Weights of a small model that answers yes/no questions on an image's attributes: batches of 384.
Rows from block 7 of the image encoder of a small model that answers yes/no questions on an image's attributes, named by matrix and row number. Rows with one number belong to one channel. Each number is 128 + 24 x the weight over its row's rms, rounded and kept within 0 to 255. All counts start at 0. Numbers have three digits each.
After each channel's rows are labels from the 100 images, of 14848, where the channel reaches its highest value: "strongest on" is what is common among them. Only what is clearly more common there than usual is listed. The data: rosettes with rotational symmetry.
# convs0: first 3x3 conv (encoder.blocks.7.convs.0.weight, 64x64x3x3, each kernel summed), inputs 0-63
# convs1: second 3x3 conv (encoder.blocks.7.convs.1.weight, 64x64x3x3, transposed, each kernel summed), outputs 0-63

convs0.47:117123134124104121066073101082130107108116112110103152119137134131110107128135137106062125123121086110134109105081150146182102136119165109118103111127102132122106171128104148130135102116134130
convs1.47:126159108117142148131110126148165129146147178154133157141105141102134128138120091110100124163119144134139128097137106085073149127165094155109136144157123125115092059158140106121121119145132080
strongest on: vivid

convs0.34:165124158139141108143112137065146162123132106136132131141136154146125102163110104171062168143111157096132114158134161139144131127159131160120115153121123128150073143123122123131124177109113101
convs1.34:144137078130099131153140122124109126147105129137116136104087114125094184089163108117162074083135111093122115137088115108109137095083112100126097113148104127127147103107109142110114096132126149
strongest on: pinwheel; ten-fold; cool

convs0.2:162113114141142132174162134136110170113116146161128077142134116123146147165141159134165114118135147109107112172136164153157128118139162158124114158135138132165170154126133126134176157116096169
convs1.2:111132121107128119152102140156137113149102147138130124079134129072078169098124118149079113135122128137119109116114122109121139126131135104104091114155111129089052105172130134088144111136102136
strongest on: pinwheel; vivid

convs0.62:116116098132134138117107137131106135145087104067114089106074156126109102114120149064115106124095101111120098088097126125109131120132123132133099099120149119119152129103103137111078160099112113
convs1.62:138134174141139150120117112088136131166126122151167088125165111123127099118113117095105141111158137117119144148146142140160109149132135137137146178099147118110118147128177123126133103172136044
strongest on: earthy

convs0.43:117108111099097137131138118137105106104133099114115118106104129105111106101110107135096140133105144121133106133115099109101119121127101092100084137121046106065121089108117102098091115102109133
convs1.43:134128142118144127126137147140116114100132167102141146132085122137137137143150116125130112119083140133125127088145122106102136152098098057142142109133045079134115124144169162135123130118175136
strongest on: pastel

convs0.52:147118121123101075110126088095130144103071109122144135108128129110062106139133114147101106128144132174086129136097136116129106132124111101088074113140090103113130104133091116104138109130116142
convs1.52:119129147119118151118130135128165115144113130135149122093066109096131148107146135156143144147145140145129122114186057150092144143150109114109137142106108085095127115132157087113130114162174117
strongest on: warm

convs0.27:073204141085115125141123110185095140099124126148156144163149119139143132158090122120099131158108109122138107100100136135125113120166128131156128120102142164134157119125132127103085136110148120
convs1.27:171116170118111139082146159096155136161110101117113118084138112091119115118113162179126125131167116110104119111172121149104136141110102140142105113112155150137108143119171146117140098172111102
strongest on: vivid

convs0.41:134123137114095086075102116099133113109113121126124133090120110106082104118126084140099104127119091107132129122086124134138113123135118058110084087132087123102112114135087109132117114109103145
convs1.41:092126097096131152127133140147153120112126136118132145100074120123133149139178123163140114157104119125124095117164100123083143128106073094122103094143084081110138102160146115116095121138154122
strongest on: vivid; four-fold

convs0.16:117127181123132140118132120087136091147144160142137136109091082103119108127091096145160140151150149152172110146137066119158107136106111129114139161098143144124132139133149131070108148115151103
convs1.16:121120171122145140117086118144158176171126139155096108148148170103130136108097130125119122112160139110107121191150169148122165119139122120121097120153151129134081133157124138089109097159139118
strongest on: pinwheel

convs0.45:086117084108119139136099145129114072094104133095098124118122145129109098076101097109114151116123121128110104074123128137124090132109112108078121131135121090076129121128089124101131117109115104
convs1.45:177115152114123136093114091115131167140140134131132088112094117118140128106118132090121133115188072164141155172163114118140127170140134166124143120140092110139084114118158133115114156133146116
strongest on: warm; pastel

convs0.28:116124141149123135087126141111134142170156137154160121109108128114086101109138138112107156139137119112169116120125118128107132139128099170048085128128098134057116107115117152088113110135142124
convs1.28:156113150112151130134122131130116137106076114086092127167142144131161145149106125132134083136142110070070115156096151117148148138133127108157168138137178136170114132138127138174120131139147118
strongest on: earthy

convs0.56:132132165156092152133171143130127124145178115121144100162177111120123104153106084147166165161124158145146131190139120132133114140144130166116161136095155115131141131096153143140134146140148099
convs1.56:126149119127154087105061104116129128171083106134132150087131131151115132131112154123094099115170124100109101120153136121153109149116163134143111117080135155131106147093139119132097136149120072
strongest on: pinwheel

convs0.55:135125123132133137128100105078112127100092145123140075128120130138094128141131124066070118087113131143131100104085158096172125116147154100130144130106136112131093128085135143107169111130139109
convs1.55:147104101125089102116138116119122177143139096092111104105104100108153108086097159135148155147134162100125147115164074164110124108099150147142114131083132131154120143128149099119103161100120112
strongest on: pinwheel; vivid

convs0.38:140101129134139114104122081142126096109151132096113129105149127094109114074117128103111126139126086072127104063112101153110158082151114132118119105140140128165122096114134136105122151119121079
convs1.38:112121093125111129103109120079136156149114124156135097111114105132137145109140114060110106086137079138144102158109166109142131166092113138134153147134097100174106148105137107161146138140107143
strongest on: vivid

convs0.13:135138103124110112101148112096105135145138135161138116102115119113088096147144112136076144118098101124130120131128100093101126129133090122092084131130056089097111091125144116131101081118123156
convs1.13:150118178090139176130119160132131152102089119128124113133130126149127163110158154136135119153101140111121144127146148164111158148121090070154140113131102092143142165144151166127138148115180095
strongest on: vivid

convs0.51:128126136115109071079087098096136129109106130127127135117156118140091097157131120147047087130115103094127135114088141109150119134130134111130112093142108123141095143148110134158105128090108136
convs1.51:145129122115121158150146141094160115090127120146129137117090123092158162132168110168152075152105154112114086141145084130101119134113087123080103139147122083119126095143137119117135107160150120
strongest on: ten-fold

convs0.7:129092084108128137128090121129131104121099104074087100095099157109105093108116113114084132102095126113121073129104123120142130082141111130105100129138112119121094110129112113093085126106101133
convs1.7:117103149126138138150145163149106171146136147142163113098088123128122149087118116084146117106119154099150146169126113092101148170095100069156122136129088143141166097119136118150110124135146124
strongest on: vivid